config = dict(
    model='image classifier',
    color_jitter=0.1,
    layer_scale_init=0.1,
    inner_norm=False,
    patch_size=[2, 2],
    lr=0.00047,
    eps=1e-08,
    steps=31100,
    batch_size=128,
    epochs=40.8,
)
Rows from block 10 of a small image classifier, named by matrix and row number. Rows with one number belong to one neuron. Each number is 128 + 32 x the weight over its row's rms, rounded and kept within 0 to 255. All counts start at 0. Numbers have three digits each.
After each neuron's rows are labels from the 100 images, of 14976, where the neuron reaches its highest value: "top examples" is what is common among them. Only what is clearly more common there than usual is listed. The data: streak pictures of flow and ridge fields.
# fc1: MLP up (model.blocks.10.mlp.fc1.weight, 768x192), inputs 96-191
# fc2: MLP down (model.blocks.10.mlp.fc2.weight, 192x768, transposed), outputs 96-191

fc1.45:127124105153111091115094139109080146114162134200088163126159072098138107117144121139127140146102132153127189139144140088136171139128044124168126155130160131089150115079105043130128138064095116127159172197190121095151165126123093106158127181158141150090111132142142170136146123095163165142
fc2.45:141135103059127106134096093121080103117096053118236068161110085118176163094172139136121087137120082166180189129111153154142172109114134140123137132128112124145163162140131087123129087190079173174110117106161143145144092150129226102090150182107159142119138102112115165129117149132202140133
top examples: saddle; pair of whorls

fc1.382:165160116142159112077112108135171186123181181141128109127159128110184178169135088111138122123181131181138115107110161120132122125084092182167113147170090019144138025125078119131087145131158145148137145197147078110181142155118114176135077110139149094115119189164166149134118078167168138126
fc2.382:103080148213151098091137158133165094117187150119102171113130166081121135121106216096093136108096106139073134097146098079144128099141131128127133116133147162127106119126129166148147206144148157133137125134125141162022114145159073147162095165085144104121159160165126122148088116116091161114
top examples: spiral

fc1.662:255140123142108113145125070120146193095204151137112163142190122143154168182143094138125137126198140163133121123074134129122145096106125161117121143145078000154124011126090113108084119145125133127130172160125089134165157134138117199120086122098187119129135176155114117124113095194165133116
fc2.662:140156135127151162119096039146111147187155212130105200128128158117143028107116085098173149128103098136127149140099114146162134140142162139141150168113115080135086145163110103164140187094112138095089150118114135181148120116142090083173115057109095154108098141085137153162105166096065116111
top examples: spiral; pair of whorls

fc1.285:119110166166122106112104123134101090139152115160115131184156095170138154178136091107139112165168188188117169143088148126149107159070117157112102143092076137135156065124071146108159126109126150141128120132128067147144156142159102190113112168069165127131136142133050131180112057174143146042
fc2.285:100095160169174077063150181134093096095133074105165182118148157042084114148126123161114139122103132120176131121150117083142195134099122128091108092098140154140102115177140104136141151167117114128112080137135142160106158119131134155107080196121075099139149148126114185134135115080150159114
top examples: parallel

fc1.764:149166138145068086112115121152121109153152157132159152142174042111131135176106082081103145180104081180139169186161106110121138160149114149113160185171122138101155125035107079093141101112126130129182190140155117123107110137147136097133148206141142119086113142112105194162174089122153183082
fc2.764:162117124081093149157150119126129100117127061117178065103096130153176202115115187096151073122171122131102109097118126207146110067152141130167110159147125148114120123141137137116135059169091141133167202119142129128096160141129198141120099161129154138146130119100114107163085137141180185110
top examples: whorl

fc1.684:223116096149123095189098075156144145101161159142076171125165114165185171154180153129075150162162126153073111109094171135143162089137090142070102143081098087138101125135118106085084093124138127132176167146159109139120167194109153143130112172118173118117124140121090137092145128125166147147
fc2.684:173155121123146130107118149120142114168201060101121124151118121162154137107131149117113112096113135113108118150139066145098075137182138135140119105116112103126115108113121117106153133129151159162140154067100135142147139119092143120134163126129176129097078099109128141161119146137127063173
top examples: pair of whorls

fc1.638:170149142204146119090122111094102255132202124117109166128154166128135133130137124126129137115138108137176115130095126170123096095096133142123133129146106000151110030155110109141071108132151140133079138189127100148167144112142115176121081079119124125131155187121148110128110102180109132104
fc2.638:116061174182152086108119162151149127109213149121109240108122186125087127124105151059151082115126181106100105071168083142147134152133090145127095155164139154149084166151141134142092117126107135134099130153180126096120124159156151156095117169086146156107168175155089138119105145128083178114
top examples: parallel; delta

fc1.317:164123158084150090148108087165142196138216149176089145157179095120158170163095108125112139137178121138184144087086174076156155145084117187142118160122075081134120067099075109106075099212156143160126198097170068146180124179105135178141100137164111079133131183104133113130154086157169113134
fc2.317:117072137179179156044099178139136133135197133122062226143162168156055103158112126155107137124097154096121124084158107112136107159097124129108141081084155148173123083183155082155075185081161148094102127128164139152113117120150138131161084140131070142130151164151134153113159110108098125163
top examples: saddle; waves

fc1.132:123135119159138099137117139175157125121114132184112154165163145117135105122141128201134142179190147137126189088077192142133140081096086158095139115106068105129141072141116144109107163175141109112111166180119097194077105203150122148116139108175115119147106150138113121066155076198116115144
fc2.132:067090090167131138116126179120158095147153196142085087130135185090106084119100124115116146118090134143066146151144154023110134142108120135110170135129140187116100138086114121150140255067191127092116097128115164195040151113161126116178068176114139110145144153130167162131142096090115122116
top examples: pair of whorls

fc1.111:164182132102154101062105111119164143091179174129139147139200160134171097180085143123167121137214145135159107122109150181127186088084113194180149165183096073151097059136079060147100119132161141148121224131127079108151153134124135120108093094169109136134128178127141109105117095191164114101
fc2.111:076056163123114150124113192149092070101151120151131118067132218108144098098122107158125093163100164156129089093120140149108121166077121154149103147156126163135170138129088128111143108147135105146102116171129147134116148110098150106096081177143127114131144165109173171115169122109101078058
top examples: pair of whorls

fc1.92:201077141149155109080103106139145178115186153129107170123166100140229164143105070130112108083191159167113177114087149099153109151073099171114148165128118084143090025108084110101089074183112139159120180160133095112126146156109101147115118135123130071109148131140127107127131123197144167108
fc2.92:060178141154171174137123048133175134131112175112125151137145142052114054094153087110115150106105060120119155099092183059151128166149115130076162132104164165126096127150095137140198209103158102122072104139133148231104139077099128112146120128113104099172146172101138112157099104122104109148
top examples: spiral; pair of whorls

fc1.359:093167138140119141125129099112091114128111121110135146173136108196148102146065146124164181117145180135163182129073099192098170111084163110134132167120103129100135095202083099090113155150091129143126130128116122099124155092165196145118135127174115118170172126128121177126131068131091120150
fc2.359:128141163151095086157164058121145105131130179114181172109127126076133145108140187106109144126133079107140131118122081052107093151135168128095142121154165177152055126150140130141130159199132158098130121136124101209127144110165117161166069214101131113127134133143124125135118110154149176111
top examples: saddle

fc1.328:190107148132127102077138118135151156123170131114142124148172136154177165150101111130140142152198158182107163128095132119118138130130082157163170172139079093126093019160068124159117141165110112165163182164111091119144120152121124170110110128139123078143130123119116115141158066220102134119
fc2.328:070170128208117152123163141135101151124092159122136124133164137053154095105165110142139133106137103124198155098119160052142191121160154088120111102083142159155121124119122103140150166135123153131153108122132138210084156096072166108125145129133076103179137150100146164154114114119120070139
top examples: waves

fc1.114:121148162162164153085185102095105147158168208151124139134152047097147176171112145122157092093125086129181102159137153109187135163097129144145164196130114125106155108087095095121113128151109114140178161112181090067164159103123199136165121179159109066089149182159141136180165125101176099124
fc2.114:144046189103134125137095154139107084114160085158115179059095188156127196105090160092135097148133161142064072089115139138125088165106129145180099162164125143137141152131121134123125070120104115129125176180131120112135131146140127141106070151138150125124119119141142103094103147135119161078
top examples: saddle; source; pair of whorls

fc1.40:205146111129148086126139118115125199105196173144136134150205150107115088157108128196134095144171140161136126132071161168137180076086121175121132162135099054119114036152102070152077135163182132118124243132128100115161121163102129111108102098198126100131125197124127137102144090143150115125
fc2.40:097162080078085090161115121126124102149113125159128093170094148122160109109188122113094166127099090180112152244106176053158128190123139157155161136108094147083107197079110124136186191078148093124111082117093170146095128152092061097155121094120137125141141123109145177127148156095144082081
top examples: pair of whorls

fc1.159:157102143134149113109103104115145138109167099113100125164169145133155149173130124143129179167163125136150095137107214122156160170079059160141101139164143097084166090135090151138111094083145111144115159116137093140124143173125093142144088143123154095119139159192053170102170137154117147138
fc2.159:105075110136112162107120160135118077126107087146076110096124164061191095107108161160107126144097159165154124178116138078141109128113128152127167134084148176108110117105118174137204197123153100128136094127103139172063119125134063124141078146136099103142139210131161184152126112069144102101
top examples: waves

fc1.99:115164122208145114106177151106061127124131139081080136156143138118100136145101066182194138095138124129129151114094123162111072151082078138129145181069027108098156114130092125039114125111143169125125151166161081098120167118183111182155141092156166093124230150159093177097169090134117083136
fc2.99:095148126177090136162171118104168110150150165177081123098115150147105139123119171110135163128137121139058127134102174124121114095121124136153149167164128182140122145111118172139138193075136115101141153222121124102015145122160063138157129070112174125159116126127151067121086119141097194075
top examples: saddle; source; waves

fc1.66:131050113114102122030121091096189186072166098126211057105124162118133143128138138150104092191183143142137117161128110139119055113083124156125146125152145096121119055108120136094104107121200134128148120150110112109137096157144109139115092143138132140160122155175122109140087144185181191115
fc2.66:097099088120102132121118218118103096122098112124103077144157152079170070106161103178098129165065122179142177158106121045155165097095137133125127124102134141140104144076124083127147192106144102108158063091115167185085122127117087106135105188126099124140125204141172178154147132074188093142
top examples: spiral; saddle

fc1.668:126098157172126118116103083145119160143151160153146134152159089126195205174136061158110140178255115141138112112118157093142145114097100188139120118142073056140108070123067141112086095165166144159139148126117049171136161192130145189137102109131209092125139165129089122099121106207169125134
fc2.668:128135161038106126201136150138095084143134110150160094105097154190142162083154126095169116158126129157061093105057143185132065154134133150184094161202078161092167205137104143127143103140103081170130144139104139126168138130080122095112136069151138138128091095082146088085135176106132164056
top examples: whorl; loop; pair of whorls

fc1.139:125148163131193128137090147140175103111129121163134113131114149135146096110137073180131073136162123131150163077089171137117084075137138123131130079144103126122166108138141155130130171130150072123094120138121126175116075192153114156104129073143126121131098137110163079058107137174133058161
fc2.139:074081103166147148120093184100134125150160161142029125145162195143113083117109084137100141121093169130099105127137141074112140132090123135121120121098128168154121126094108101112151186084166121100128098142098150166083153117136149107178105137132146115135117161125163199122189111100118031130
top examples: pair of whorls

fc1.212:094100177112209093152119106150155109136119107118094080134103156160124106125135078136166124117166076142111180105073148159132150083085059146159081118141112136099118094163122128114113188183170110160075094162091126147140107207079133153087100120104109099122112137087139100090102120166152127114
fc2.212:075121154190158110135125186128114134117108129144131135110126172009130071109128098128096126134099111150078169128152136002114193153135117134086103116115173147108122127126110124128176202131149149123137075119137147176065180107126103107135096224112105121134145174138158155143128126088129089160
top examples: pair of whorls; source

fc1.231:184121139116140115112094140042147138128182130210112147159141139115111143134142127121087099168121144182150108092117234127151132126156122131102100159134098124079139078135121160120153114155135132157143125181139120115128106112142165151209076109166152166147137136176092103146131133152085121117
fc2.231:159154116171100197122140114110104175133024136122114171122190093130112071131167061137127140143140131116191160116109165134177214153123129114133083116085154119205126117100155057139091096073130131134111121095140146148175102099105135111131183108146056121138110188144147180148160125121126081171
top examples: parallel

fc1.592:137140185138106183115132152135102156150146147126129109114134115162160186159108171126125105169131053120148138130093103131196119178069090146141130212103156126153133107131113081134138109118091160139157172105131103102138187105113162121113125144154079021099155135148095184127201149122125159109
fc2.592:156071180090075123158100145153098065121136062140134091105083157156182184099125191096136091123127139161081094121112117155117067144153139155175127181168107167089162158112104170119133095169135092159168143152106143117142128152077106130096105089137200159112111102154129087100089173133132134106
top examples: spiral

fc1.288:107113109185151173135137100139149144152133148117081193139122143158153134126097081152118115140177113159203146095092115129151131123079060147121090134100080093125131098184097126147106126198126103113114128115143102130119107148146111194102098112135186061127135175161143114118114109186147108126
fc2.288:016090106175148118098082179103136104147105195135118148101148153116090068125113115147126147140109150135073136125105121089140110135165131126092125139144149169181146103107134117170108209098181133119137120148121131136044125146140098135199123075113098146149119127144143126141167128105143096123
top examples: pair of whorls

fc1.108:255078121100122097133111079147145199109194138149118138120191110140163147162141078140102144138177108130124091126096142131128136106105085153103113141170117018139087058137110085107082111157133126126129218168126094095136183157113131135129097110116133098113116154112119136094174115152137131138
fc2.108:082065141094126138137084189126094065115206127139124089115148153158169131112117134123145142134118139153072112136131124165105083126176101152198150170177103168122180165073100083093112128124147118144147163164132149155121071169131159135114109196157191136128106079106172133124164135123106106125
top examples: waves; delta; pair of whorls

fc1.525:164156132162174133149107114150156195149117161193101140104135109104148153143074132122073139173163132125124146103099121145167134109107099139121080120155086068158086104163084116160076108150188106094141158152147088101167102177106163133141127120153109093145138141094112090116104105174140140149
fc2.525:110094185189114181096092183121106144103155117125070198115179158115138103133120131154125093137135175100151103063154097144120138158165110103129084111112113179160145101127140092109095091145138095125103119125163106137180134144127142152087084152156088117155126121119128133167142123139095091127
top examples: spiral; pair of whorls

fc1.48:114148139129136110106140121119137170132147160139158101139150081073112138176134114156120145128220131140124129107120152123115142133100110170130113119145080018135083037123079144139053123083184118140096184131160054100176128153089128141174089158145148113142106208154117141167079130185160124130
fc2.48:135114171127066161210126109115099072122058115137115110082087191143143141076106126093136133137126134179101079105086160140108124122145138165171108200157118165080156189105112168113177133131124098153149152218073148123135143127117109107128114161145183134124085152139190098092115134129124169078
top examples: whorl; waves